A small masked spectrogram model, trained from scratch.
Model: 8.55M parameters, encoder norm layernorm, encoder patch size [8, 8], encoder width 160, decoder layers 6.
Rows from block 10 of the encoder of a small masked spectrogram model, named by matrix and row number. Rows with one number belong to one neuron. Each number is 50 + 10 x the weight over its row's rms, rounded and kept within 0 to 99. All counts start at 0.
After each neuron's rows are labels from the 100 clips, of 14976, where the neuron reaches its highest value: "top examples" is what is common among them; "band" is the frequency band that holds the peak. Only what is clearly more common there than usual is listed. The data: synthetic speech, music and everyday sounds put through simulated rooms and audio effects. In brackets: how many of the 100, against the usual share in percent.
# fc1: MLP up (encoder.blocks.10.mlp.fc1.weight, 960x160), inputs 0-79
# fc2: MLP down (encoder.blocks.10.mlp.fc2.weight, 160x960, transposed), outputs 0-79

fc1.187:28 57 45 50 50 54 69 60 50 51 51 47 51 58 36 51 51 47 38 57 44 60 53 77 48 40 31 57 48 56 61 48 51 30 47 36 44 55 54 52 52 51 47 46 52 45 43 46 56 50 52 45 40 50 74 55 48 57 50 69 53 48 49 45 66 59 58 29 37 49 47 28 53 41 48 68 53 58 59 49
fc2.187:71 41 34 62 42 44 42 67 56 50 61 54 61 40 54 39 51 50 44 41 51 51 55 18 43 53 49 64 56 33 63 36 42 55 58 59 39 44 60 72 47 59 67 57 41 61 50 66 56 68 32 63 39 51 51 48 45 42 52 43 40 53 56 33 40 41 52 54 52 43 55 58 41 63 51 38 58 28 45 70
top examples: bit reduction (99 vs 13.4); speech (88 vs 25.1)
band: 4000 to 8000 Hz (99 vs 25)

fc1.322:44 43 32 53 61 43 56 53 42 47 32 65 34 57 41 57 34 66 62 56 66 60 46 67 44 55 33 68 46 42 54 35 61 47 47 60 57 51 49 62 49 53 51 53 54 52 42 54 60 65 41 48 35 58 40 61 63 61 57 44 47 36 34 59 55 54 33 44 51 44 46 52 64 35 49 50 40 57 41 62
fc2.322:45 45 57 59 28 45 36 61 42 41 65 49 66 48 54 43 59 43 45 57 48 60 57 36 51 47 53 41 41 51 45 43 46 60 27 46 48 48 54 48 66 39 52 47 63 46 61 30 44 52 39 45 59 20 53 50 45 25 47 58 47 61 63 49 49 43 53 53 51 72 59 58 50 44 67 45 45 56 56 60
top examples: long reverberation (70 vs 40.2); bit reduction (54 vs 13.4)
band: 0 to 250 Hz (35 vs 12.5)

fc1.669:45 51 46 58 46 72 56 47 65 36 49 41 62 55 56 45 66 47 49 54 61 59 52 39 51 47 43 41 31 63 35 45 51 55 61 54 47 37 45 59 63 59 41 61 58 40 54 46 51 32 63 65 53 57 24 65 48 54 55 39 56 68 53 62 55 46 56 55 34 50 28 44 57 56 50 47 64 55 59 46
fc2.669:47 49 44 54 45 43 55 46 43 55 51 50 56 62 62 31 36 52 41 74 54 53 62 64 57 56 58 53 51 51 43 57 72 35 52 60 53 55 44 55 60 57 38 55 47 47 45 49 47 64 51 62 52 54 36 45 54 48 45 45 42 59 81 34 28 55 18 41 44 47 52 72 37 58 51 42 54 34 29 59
top examples: everyday sound (93 vs 24.9)
band: 2000 to 4000 Hz (72 vs 25)

fc1.76:47 55 37 47 50 78 47 51 78 61 57 35 56 49 39 40 53 59 48 57 41 48 62 39 42 59 50 65 56 43 49 51 49 37 53 56 61 43 49 46 48 39 66 59 43 54 54 26 55 55 56 58 63 52 55 61 34 63 61 46 38 53 64 44 29 58 40 43 46 45 51 44 67 45 50 54 52 44 51 53
fc2.76:43 68 54 53 54 48 44 63 34 56 65 62 57 50 40 53 38 58 48 33 48 65 56 64 68 61 38 57 51 34 60 38 61 47 50 52 52 49 46 40 37 55 53 51 32 42 47 68 67 60 44 42 49 64 51 33 28 61 46 45 49 39 62 45 51 59 35 67 53 41 51 54 37 47 47 34 53 62 48 56
top examples: everyday sound (63 vs 24.9); dry (62 vs 20.4)
band: 4000 to 8000 Hz (55 vs 25)

fc1.172:46 47 31 42 42 56 53 64 56 53 44 54 53 53 49 56 45 44 55 59 51 62 46 55 39 56 43 45 41 36 46 52 76 43 57 45 38 48 42 53 51 23 55 36 63 53 38 42 53 49 52 50 37 39 51 52 47 37 38 63 41 54 53 36 62 59 50 34 73 41 39 56 61 35 35 46 59 53 37 63
fc2.172:47 66 56 36 52 51 36 61 48 60 64 55 50 45 60 48 26 46 24 51 39 61 57 49 54 60 40 54 53 40 43 22 56 58 50 57 81 54 55 47 54 36 30 40 47 49 34 59 52 46 51 71 42 60 53 60 42 41 62 55 63 56 51 55 27 59 46 53 62 52 55 56 34 55 43 60 56 48 55 48
top examples: bit reduction (99 vs 13.4); speech (94 vs 25.1)
band: 4000 to 8000 Hz (99 vs 25)

fc1.718:36 75 49 64 48 47 78 51 62 36 48 52 60 48 45 40 48 66 53 51 50 24 56 47 42 56 59 35 53 58 52 48 61 58 45 55 45 33 45 62 37 18 56 66 60 47 44 19 42 46 40 63 61 40 63 60 48 39 49 41 47 45 41 39 58 45 42 49 58 49 64 39 50 48 66 43 40 42 56 47
fc2.718:52 64 51 51 44 51 66 47 58 46 64 57 67 53 40 63 38 42 58 56 36 64 50 52 59 62 58 44 43 29 42 37 58 37 52 62 48 68 43 58 59 55 47 38 57 57 52 47 66 50 40 68 33 41 63 50 46 42 64 41 62 51 42 46 46 35 35 47 46 46 61 45 64 51 45 63 53 41 59 47
top examples: wah (70 vs 13)
band: 1000 to 2000 Hz (79 vs 12.5)

fc1.622:48 48 47 48 54 54 55 51 68 63 48 58 40 52 52 59 67 50 35 62 47 58 39 64 37 39 46 48 56 56 46 63 63 48 55 41 52 53 58 44 44 46 55 45 37 67 39 29 43 69 66 60 59 66 50 59 38 49 52 53 32 45 47 49 40 48 50 67 72 47 51 36 68 51 49 49 49 58 49 24
fc2.622:40 57 46 47 54 48 36 42 45 58 51 63 42 41 31 62 40 42 64 45 46 61 58 53 52 55 30 38 65 50 48 41 59 48 36 57 56 38 43 71 53 39 41 65 38 58 35 62 64 52 48 61 36 42 39 37 51 41 54 55 52 53 49 57 40 39 69 60 62 67 50 54 50 50 57 46 46 65 59 73
top examples: bit reduction (99 vs 13.4); speech (93 vs 25.1)
band: 4000 to 8000 Hz (100 vs 25)

fc1.443:69 59 62 53 55 26 59 64 59 47 43 46 40 58 33 59 48 73 73 45 63 41 59 39 60 56 38 52 56 50 31 58 56 50 50 53 56 47 69 53 51 52 53 56 50 51 22 36 68 52 42 36 50 56 42 46 40 59 46 43 45 50 50 55 54 53 49 46 50 59 28 66 38 38 57 46 75 46 44 51
fc2.443:71 50 59 60 36 57 41 68 34 37 86 47 33 65 57 55 39 56 35 57 55 61 68 49 54 44 44 62 36 54 57 53 54 40 48 40 50 40 60 41 63 50 50 53 49 55 46 62 39 44 39 53 58 45 50 54 53 32 56 57 53 45 56 52 36 51 59 61 44 55 55 66 73 43 40 36 44 46 43 40
top examples: bit reduction (75 vs 13.4); long reverberation (65 vs 40.2)
band: 1000 to 2000 Hz (33 vs 12.5)

fc1.665:65 44 45 57 34 64 55 32 57 44 59 41 49 63 56 45 43 49 58 36 36 47 44 51 42 49 61 54 55 50 29 71 58 65 56 56 56 46 47 57 60 56 41 54 51 59 54 34 45 56 48 60 39 36 48 50 49 35 71 34 41 55 57 42 58 48 46 60 65 32 50 48 63 47 49 46 49 49 47 50
fc2.665:34 51 46 51 46 52 51 59 57 50 63 58 62 48 56 65 38 54 56 51 50 58 52 43 53 52 74 54 44 44 52 23 55 63 61 60 45 63 44 41 49 53 48 54 35 30 78 46 53 54 73 27 34 47 33 61 46 52 44 38 48 40 57 56 35 55 41 49 45 45 57 59 38 51 48 60 47 51 55 64
top examples: drums (64 vs 24.9); wah (35 vs 13)
band: 0 to 250 Hz (64 vs 12.5)

fc1.72:37 52 50 71 29 30 83 57 51 53 58 56 54 59 56 40 59 62 51 58 48 33 51 49 46 42 52 49 47 59 41 29 63 62 51 58 72 42 37 49 43 33 58 49 50 38 35 47 52 59 60 73 62 55 60 60 54 56 62 47 59 36 40 41 50 51 45 62 40 41 46 35 30 56 50 42 56 59 48 40
fc2.72:47 49 57 43 53 61 51 70 41 36 54 57 52 43 48 46 40 48 43 44 40 47 72 42 41 64 39 53 39 40 47 39 55 40 39 78 56 55 50 47 45 28 48 57 55 37 42 57 45 51 63 72 56 39 66 49 60 59 52 59 41 46 59 59 28 47 58 60 53 47 57 53 54 39 41 46 44 44 41 44
top examples: wah (68 vs 13); everyday sound (52 vs 24.9)
band: 1000 to 2000 Hz (66 vs 12.5)

fc1.540:59 58 43 74 38 66 64 50 59 62 46 60 61 46 46 47 73 73 59 52 57 39 49 26 43 45 48 61 56 59 48 61 43 57 54 49 70 43 58 61 39 39 55 76 51 38 48 49 26 45 59 54 58 40 60 55 49 44 52 37 44 69 31 44 54 52 32 54 54 41 52 30 65 36 55 48 35 41 38 30
fc2.540:39 50 50 41 39 50 63 47 48 54 66 62 58 57 40 56 49 49 57 71 59 47 48 44 53 66 56 53 43 33 38 37 54 51 34 60 44 49 38 38 51 41 60 53 42 47 54 47 49 36 53 48 44 51 59 54 46 78 41 47 48 50 54 30 31 32 64 59 61 35 54 54 40 58 47 59 51 60 43 85
top examples: wah (63 vs 13); band (51 vs 25.1); dry (47 vs 20.4)
band: 1000 to 2000 Hz (84 vs 12.5)

fc1.219:39 41 62 46 46 54 57 51 63 54 52 44 61 54 40 51 41 52 55 42 57 41 53 35 40 35 63 42 46 55 46 41 65 43 58 43 52 49 56 47 52 39 39 50 61 52 54 53 49 48 62 40 51 46 65 49 58 53 40 46 56 38 46 50 44 72 41 49 48 35 54 25 48 44 78 57 53 43 67 35
fc2.219:52 39 68 34 79 42 58 38 51 55 36 40 47 48 42 42 44 47 45 58 47 37 37 62 54 57 44 38 62 45 54 39 62 35 48 67 59 45 47 31 31 66 37 52 55 66 46 49 48 38 36 54 45 38 50 58 58 54 64 41 53 73 34 45 47 41 62 36 51 76 64 36 69 47 64 63 39 48 56 33
top examples: dry (58 vs 20.4)
band: 1000 to 2000 Hz (81 vs 12.5)

fc1.301:59 30 54 36 48 53 61 42 56 64 33 49 59 45 35 53 46 50 65 36 60 64 43 58 71 43 43 55 48 39 41 51 50 65 52 50 57 56 28 43 52 45 49 40 43 68 45 39 36 39 64 47 44 55 37 70 62 38 52 45 54 39 58 47 59 60 63 52 59 39 57 48 51 62 48 51 66 47 58 43
fc2.301:41 43 38 56 33 48 59 56 40 61 47 53 46 64 55 49 67 42 58 52 42 40 50 45 51 56 53 57 50 50 63 44 52 34 57 52 56 52 45 43 60 60 28 44 46 33 56 42 55 46 38 40 67 61 41 27 46 46 45 48 66 63 61 38 54 60 58 40 59 50 65 48 45 45 53 59 41 52 77 60
top examples: dry (78 vs 20.4); everyday sound (61 vs 24.9)
band: 4000 to 8000 Hz (54 vs 25)

fc1.539:56 40 76 71 41 49 64 44 44 40 47 54 52 57 63 53 58 39 46 52 39 35 52 53 58 56 53 47 35 50 57 39 60 50 51 55 64 38 52 46 62 48 61 50 54 48 39 30 46 52 46 45 63 55 51 38 48 49 60 45 57 48 42 59 54 64 56 52 50 49 66 39 50 67 49 50 54 43 42 35
fc2.539:47 45 50 61 55 36 35 54 53 47 43 75 54 49 61 51 57 38 46 47 49 59 43 44 70 46 48 53 48 52 51 39 29 41 34 68 54 39 61 65 53 42 51 54 40 46 55 46 57 60 45 55 57 67 49 56 40 57 62 61 51 50 63 53 51 58 52 42 51 54 69 49 62 50 53 60 30 60 46 36
top examples: wah (53 vs 13)
band: 500 to 1000 Hz (36 vs 12.5); 250 to 500 Hz (31 vs 12.5)

fc1.61:66 34 56 62 43 50 57 45 53 47 54 62 66 46 53 37 54 51 67 60 52 34 64 62 48 47 53 35 57 48 55 29 54 34 56 66 56 33 70 64 38 40 41 58 51 46 43 55 42 61 68 47 61 50 48 45 36 72 49 16 50 56 64 46 49 43 67 55 60 47 61 62 47 52 35 47 58 33 61 44
fc2.61:46 43 41 36 42 36 36 35 44 49 32 47 46 65 60 55 40 33 46 58 63 65 49 60 60 63 50 55 38 40 46 43 45 49 33 48 48 48 65 53 55 53 47 53 46 53 50 49 55 65 45 61 47 54 60 56 66 43 44 69 32 46 52 45 63 62 64 59 35 45 55 50 50 29 58 54 42 49 42 37
top examples: band (58 vs 25.1); wah (51 vs 13); number of effects: 3 or more (34 vs 13.2); ring modulation (31 vs 12.9)
band: 250 to 500 Hz (93 vs 12.5)

fc1.329:47 76 67 59 62 45 68 61 56 22 65 61 42 55 42 37 51 46 42 64 63 49 54 52 46 49 43 40 64 56 38 58 49 34 60 52 46 56 44 59 30 35 62 62 50 46 38 32 28 60 42 49 61 38 56 42 64 64 45 42 54 48 36 55 41 42 58 65 47 46 56 40 37 60 58 62 52 57 53 54
fc2.329:31 57 49 42 69 39 50 53 32 35 58 40 27 61 60 23 47 52 51 49 47 50 60 36 62 51 50 57 52 38 39 43 54 55 64 60 38 60 57 56 57 52 55 47 51 43 61 68 56 33 52 43 44 68 40 49 53 43 56 54 51 45 48 64 41 65 55 62 62 61 50 52 41 51 50 39 53 54 45 60
top examples: everyday sound (70 vs 24.9)
band: 250 to 500 Hz (33 vs 12.5); 500 to 1000 Hz (32 vs 12.5)

fc1.250:62 78 48 56 63 52 53 47 56 67 46 48 45 55 53 41 39 31 44 31 46 46 51 56 50 50 60 36 49 52 59 45 61 51 46 61 51 55 35 46 34 39 56 42 48 48 50 39 62 49 55 39 47 57 48 61 43 61 46 26 54 61 52 62 40 63 46 43 71 48 39 64 52 58 49 40 32 64 53 41
fc2.250:49 47 77 46 58 68 54 50 51 52 28 37 49 48 54 68 22 44 65 60 64 59 34 55 58 71 54 43 55 47 39 66 56 41 67 44 52 31 55 61 44 42 55 46 34 59 58 38 64 43 48 46 44 37 49 35 40 58 35 58 50 39 29 52 46 56 49 44 55 38 49 30 37 49 56 32 49 54 46 48
top examples: speech (100 vs 25.1); echo (30 vs 12.7)
band: 4000 to 8000 Hz (100 vs 25)

fc1.220:49 51 46 48 51 58 37 54 55 62 41 51 45 50 60 46 43 43 70 47 56 38 43 55 55 41 40 32 51 35 44 50 58 51 44 68 40 64 58 67 45 27 64 44 52 57 56 36 49 69 43 55 54 50 58 41 54 48 67 39 64 58 54 62 48 53 68 75 45 64 50 55 43 33 46 59 45 42 57 52
fc2.220:65 66 54 53 39 81 63 25 36 65 37 32 41 46 52 54 37 54 59 52 59 67 56 54 53 63 48 53 55 49 69 41 40 54 45 39 50 43 45 48 56 61 40 64 44 61 47 57 50 49 44 61 40 50 67 61 49 56 44 68 58 49 46 43 44 34 65 35 62 42 60 61 49 53 62 47 53 43 57 44
top examples: long reverberation (74 vs 40.2); speech (65 vs 25.1); dropouts (42 vs 12.9); reverberation time: 1.2 to 2.4 s (41 vs 19.6)
band: 4000 to 8000 Hz (50 vs 25)

fc1.458:62 44 30 45 54 47 55 53 58 42 59 57 31 54 53 44 35 58 55 47 51 70 62 47 45 38 51 42 48 51 46 63 38 64 52 50 60 45 34 41 53 47 47 51 57 51 38 19 58 54 40 56 62 57 54 64 46 55 46 36 53 58 44 49 39 51 55 50 46 31 35 63 59 64 37 43 68 43 61 52
fc2.458:54 48 57 52 34 45 48 55 20 55 63 40 48 46 42 54 55 38 53 53 43 48 57 46 31 43 52 58 52 37 35 54 67 41 44 48 54 61 65 59 58 50 54 54 53 54 41 37 68 45 45 56 46 48 45 47 43 56 55 58 54 37 81 60 48 68 59 41 38 49 55 52 57 48 71 54 49 50 54 66
top examples: long reverberation (81 vs 40.2); far (69 vs 39.8); speech (53 vs 25.1); reverberation time: 1.2 to 2.4 s (50 vs 19.6)
band: 2000 to 4000 Hz (72 vs 25)

fc1.369:48 45 52 62 50 42 62 45 43 40 59 60 55 51 48 57 46 61 55 36 54 40 56 63 38 45 50 50 56 61 47 65 49 40 37 42 48 70 52 49 36 51 59 54 40 49 38 54 57 24 48 33 68 38 49 36 46 52 36 51 38 43 44 66 61 49 29 36 51 63 43 38 54 57 45 53 73 39 54 42
fc2.369:38 64 37 34 46 46 54 34 49 53 49 52 51 47 65 38 54 44 34 47 53 53 34 58 54 67 50 64 48 25 42 53 46 45 28 81 59 42 57 49 60 36 38 56 56 49 52 50 54 54 48 52 54 67 53 53 60 44 45 61 44 56 59 56 49 57 28 57 57 51 74 45 51 46 53 47 59 45 45 46
top examples: everyday sound (86 vs 24.9); dry (42 vs 20.4)
band: 0 to 250 Hz (91 vs 12.5)

fc1.510:47 49 57 60 61 61 71 62 32 46 31 71 59 48 55 48 59 43 63 56 56 64 56 46 43 45 50 60 40 47 51 72 58 59 56 44 62 37 41 65 39 39 51 54 60 65 35 39 47 57 62 47 34 50 50 35 48 37 55 72 71 32 31 57 70 47 47 57 47 44 43 59 45 48 45 54 58 53 36 56
fc2.510:59 48 39 45 44 58 50 43 48 47 71 48 46 32 60 59 43 44 51 51 33 34 56 42 42 41 51 46 56 65 45 43 41 44 52 31 39 39 70 50 67 63 55 56 39 56 53 72 54 32 45 61 47 37 68 43 66 64 41 54 56 51 59 43 51 30 43 62 67 47 58 41 58 62 57 48 44 57 56 63
top examples: drums (59 vs 24.9); dry (54 vs 20.4)
band: 1000 to 2000 Hz (53 vs 12.5); 500 to 1000 Hz (31 vs 12.5)

fc1.118:46 58 40 40 45 62 50 45 51 47 51 44 53 47 38 57 41 54 49 46 61 45 56 46 37 27 52 52 41 39 50 42 44 42 58 63 48 61 54 33 75 46 52 48 41 44 61 63 58 58 57 63 59 50 53 60 49 33 51 47 44 70 36 39 50 60 64 52 53 61 47 46 68 44 52 43 42 52 32 41
fc2.118:54 65 45 43 55 46 44 36 40 49 60 61 43 58 57 49 63 53 62 45 58 47 59 69 36 49 62 68 41 50 57 56 62 43 54 68 52 51 48 61 33 57 37 43 54 53 52 51 36 48 52 45 60 47 42 52 62 47 46 57 50 62 51 49 52 59 25 43 40 29 58 63 31 32 57 43 62 48 52 60
top examples: speech (60 vs 25.1); dry (57 vs 20.4)
band: 4000 to 8000 Hz (65 vs 25); 250 to 500 Hz (33 vs 12.5)

fc1.88:46 49 38 69 48 54 55 43 54 53 55 57 66 60 38 64 44 53 56 52 53 51 33 42 55 62 60 66 41 62 34 42 56 63 57 54 57 55 54 52 59 56 33 48 56 39 42 44 33 39 41 51 67 42 51 44 57 56 55 51 42 61 55 52 38 57 69 35 35 51 42 34 58 49 53 38 47 54 51 53
fc2.88:45 51 36 54 46 47 55 45 48 61 65 47 50 61 53 46 56 49 43 48 41 46 44 48 50 47 41 61 40 30 35 29 40 57 40 48 48 36 65 46 66 53 26 46 47 47 41 76 52 59 41 51 42 49 55 65 48 62 57 62 63 75 66 43 65 37 47 50 72 35 64 56 40 56 62 41 41 35 57 43
top examples: speech (67 vs 25.1); dry (50 vs 20.4)
band: 4000 to 8000 Hz (77 vs 25)

fc1.468:47 47 42 64 63 51 59 64 34 44 56 70 52 50 43 39 60 52 56 37 54 36 48 42 40 38 52 39 54 47 59 50 45 52 47 67 53 70 51 52 28 58 54 43 56 38 47 54 41 45 58 46 51 54 52 79 56 41 55 49 57 55 48 58 40 43 56 69 49 66 45 38 68 42 50 35 66 40 35 42
fc2.468:40 64 50 62 40 62 64 41 40 45 54 52 43 43 19 55 31 42 45 39 48 55 63 55 50 58 49 50 56 43 73 31 53 58 68 54 41 53 51 36 39 51 46 41 67 43 61 43 55 37 56 31 47 47 42 58 48 37 50 51 54 68 45 44 50 42 49 53 51 49 58 51 63 49 50 62 39 61 47 56
top examples: dry (48 vs 20.4); distortion (47 vs 12.9)
band: 4000 to 8000 Hz (78 vs 25)

fc1.359:44 46 43 43 33 45 42 53 53 47 54 38 41 43 38 22 47 37 64 55 47 57 46 51 58 58 53 79 48 51 53 57 41 69 51 64 52 47 38 60 53 47 55 48 51 45 49 36 40 52 52 53 50 51 48 25 47 56 46 46 55 40 55 66 58 54 43 49 37 43 55 57 45 51 30 46 47 55 56 71
fc2.359:58 60 44 62 55 56 53 45 48 55 40 59 50 56 37 39 75 46 42 48 32 33 34 54 70 36 52 33 40 49 58 50 47 38 50 55 48 39 50 59 54 64 67 64 54 38 60 56 33 46 51 42 49 46 47 44 48 57 66 46 41 49 48 43 50 47 57 38 62 52 66 42 49 36 35 52 55 63 40 35
top examples: band (53 vs 25.1)
band: 1000 to 2000 Hz (44 vs 12.5)

fc1.634:60 50 52 48 42 71 73 49 71 55 55 49 38 51 50 55 45 52 66 46 48 54 38 34 62 53 37 51 38 46 47 47 60 39 55 52 40 57 68 39 45 56 62 69 54 57 61 47 53 60 49 50 41 55 50 40 66 49 53 37 47 57 39 49 49 44 63 52 44 58 39 45 54 58 51 50 41 45 63 38
fc2.634:70 43 47 34 61 66 52 37 42 49 71 56 32 63 65 41 54 61 39 39 40 53 51 47 58 61 47 37 67 28 46 31 33 51 52 45 44 56 62 61 78 56 41 43 48 42 46 69 54 54 48 45 55 60 57 47 42 50 54 45 52 71 56 52 48 63 36 61 55 50 61 69 39 73 63 61 58 48 46 38
top examples: band (63 vs 25.1)
band: 500 to 1000 Hz (34 vs 12.5); 250 to 500 Hz (31 vs 12.5)

fc1.4:38 55 50 42 40 53 65 39 53 48 51 43 52 45 54 50 53 46 41 59 48 53 29 74 53 50 40 61 39 32 71 63 66 36 67 37 56 48 61 41 53 48 55 42 65 35 46 60 54 55 53 54 40 64 55 45 53 58 57 43 45 65 33 49 46 38 33 36 56 68 56 57 57 44 48 54 45 45 65 51
fc2.4:33 54 40 61 52 45 53 36 47 72 61 53 36 48 49 58 36 48 38 57 57 57 57 37 53 41 48 36 67 40 37 35 52 46 58 59 51 55 45 36 37 42 60 51 49 49 35 69 69 53 47 50 47 43 44 54 51 39 38 58 58 48 56 53 56 54 54 47 51 56 43 61 44 50 42 50 43 52 65 56
top examples: bit reduction (95 vs 13.4); speech (66 vs 25.1); number of effects: 3 or more (31 vs 13.2)
band: 4000 to 8000 Hz (100 vs 25)

fc1.711:58 43 75 64 41 44 62 45 42 46 55 45 48 45 49 47 45 50 46 53 52 45 44 57 54 43 60 33 39 56 57 56 33 40 59 50 38 48 53 62 52 46 47 35 57 58 54 46 40 58 41 58 60 61 52 58 62 52 57 41 24 67 42 43 49 54 40 62 51 46 37 41 51 52 43 50 57 53 35 50
fc2.711:40 41 48 33 52 45 54 57 61 56 47 40 64 72 67 53 51 59 34 40 62 75 47 47 51 51 43 44 57 65 65 56 34 55 63 49 53 38 36 55 44 64 68 38 38 47 54 53 43 42 58 50 49 45 69 44 50 66 60 55 43 40 52 58 68 45 41 50 55 46 37 54 68 61 36 51 44 69 47 58
top examples: speech (56 vs 25.1)
band: 500 to 1000 Hz (58 vs 12.5)

fc1.507:62 59 36 49 49 60 59 43 57 41 47 53 41 55 74 43 38 41 60 45 47 48 46 59 42 41 63 49 50 59 52 62 54 52 58 56 42 46 49 55 42 39 49 43 53 57 55 30 46 74 38 38 48 52 59 61 55 51 48 35 54 42 49 60 45 58 34 37 46 52 55 52 53 50 53 37 44 54 29 39
fc2.507:45 47 64 63 61 53 56 41 47 49 52 58 39 49 42 49 32 43 30 43 31 41 38 52 49 31 33 62 35 54 58 74 48 55 54 57 50 46 54 39 56 54 58 39 58 49 46 49 51 72 50 24 55 64 62 44 48 72 27 47 51 59 54 74 51 51 49 49 53 36 46 51 50 59 69 45 51 48 46 56
top examples: speech (99 vs 25.1); distance: near (74 vs 39.8)
band: 4000 to 8000 Hz (100 vs 25)

fc1.543:59 45 55 49 55 35 59 62 48 55 42 76 44 52 29 47 39 55 58 63 35 44 63 48 66 59 45 28 47 48 55 53 72 49 34 42 60 47 67 45 34 59 40 44 53 67 52 45 46 36 51 54 39 71 50 40 55 46 58 51 53 43 34 54 64 48 72 61 37 59 61 42 61 46 56 52 50 51 55 39
fc2.543:58 54 50 42 51 48 40 34 59 41 59 33 42 54 55 35 69 60 24 40 50 52 51 48 51 58 46 52 47 32 50 33 23 60 42 48 61 35 44 61 59 57 66 52 48 58 59 63 52 42 45 38 48 57 44 42 34 40 55 52 45 59 58 40 57 46 60 45 70 37 60 60 37 54 61 53 49 54 30 46
top examples: band (59 vs 25.1); reversed (47 vs 13.2)
band: 250 to 500 Hz (66 vs 12.5)

fc1.609:61 49 41 60 34 47 50 34 59 44 43 39 51 64 53 71 52 58 50 48 42 52 49 24 59 43 64 67 34 44 43 61 47 56 65 38 60 37 42 49 55 44 61 45 52 46 57 64 53 46 46 56 50 62 51 51 45 45 56 33 59 34 45 47 43 62 62 51 47 56 50 42 55 40 48 57 46 56 49 45
fc2.609:42 54 71 50 40 67 45 26 61 37 42 46 47 62 43 50 37 48 36 51 47 47 61 36 32 65 57 19 45 32 70 44 48 58 26 42 65 74 52 55 54 55 60 57 62 56 54 42 51 44 44 50 50 46 49 69 47 55 33 60 51 47 44 39 64 43 60 60 58 48 53 47 53 54 55 49 41 50 54 62
top examples: dry (66 vs 20.4); drums (64 vs 24.9); dropouts (34 vs 12.9)
band: 250 to 500 Hz (58 vs 12.5)

fc1.715:37 66 57 64 55 47 70 49 55 52 56 59 71 42 58 51 47 57 68 58 43 40 50 51 57 49 58 51 43 49 48 44 43 45 42 53 63 60 38 47 36 29 43 50 53 47 43 47 40 38 61 50 49 35 46 64 45 59 53 41 49 63 53 50 46 46 57 52 68 45 46 31 64 50 58 60 63 49 41 46
fc2.715:63 48 61 46 39 64 39 66 47 39 41 54 44 53 33 26 29 45 44 48 55 44 65 43 35 57 60 67 37 45 48 51 51 55 65 52 37 48 35 62 53 42 64 57 43 48 43 43 60 32 60 64 52 39 45 52 54 34 43 66 66 43 32 33 54 46 64 62 51 70 36 63 66 43 36 53 61 65 36 54
top examples: dry (66 vs 20.4); speech (60 vs 25.1); distortion (35 vs 12.9)
band: 1000 to 2000 Hz (58 vs 12.5)

fc1.683:34 57 59 41 56 63 47 39 39 67 55 57 54 54 50 67 45 49 61 39 44 52 39 56 38 51 50 69 36 56 66 52 65 37 48 48 48 61 59 44 54 56 43 52 46 50 48 46 45 50 71 47 42 49 49 45 61 38 42 34 56 43 76 61 39 61 58 42 46 65 61 67 77 61 60 45 55 48 47 41
fc2.683:51 64 52 53 56 58 78 59 51 44 37 53 51 62 37 53 42 55 61 58 52 48 48 53 70 48 49 49 51 60 48 52 47 46 62 46 38 37 48 41 50 30 57 61 47 68 70 57 47 52 33 42 45 60 50 54 50 53 41 56 44 51 51 64 63 60 43 51 47 47 43 51 39 44 53 64 52 29 53 54
top examples: drums (88 vs 24.9); ring modulation (87 vs 12.9)
band: 250 to 500 Hz (92 vs 12.5)

fc1.87:51 61 36 42 53 48 36 32 72 63 62 64 53 47 51 61 44 38 51 55 48 50 31 74 63 33 50 52 67 46 39 61 64 37 59 62 41 65 52 66 36 60 56 40 54 58 33 55 28 61 53 56 48 57 35 68 52 54 42 53 53 47 46 53 51 48 42 57 51 38 44 57 48 62 43 49 35 49 24 35
fc2.87:39 61 48 55 57 48 49 50 44 38 50 54 50 38 29 29 45 51 59 46 42 45 39 52 37 51 28 62 46 43 46 36 63 37 46 44 59 50 34 52 54 42 60 53 45 49 61 43 45 36 67 43 50 47 48 60 48 62 34 60 60 50 69 50 51 64 35 55 44 62 58 31 55 43 50 55 58 33 53 58
top examples: bit reduction (99 vs 13.4); speech (93 vs 25.1); number of effects: 3 or more (34 vs 13.2)
band: 4000 to 8000 Hz (100 vs 25)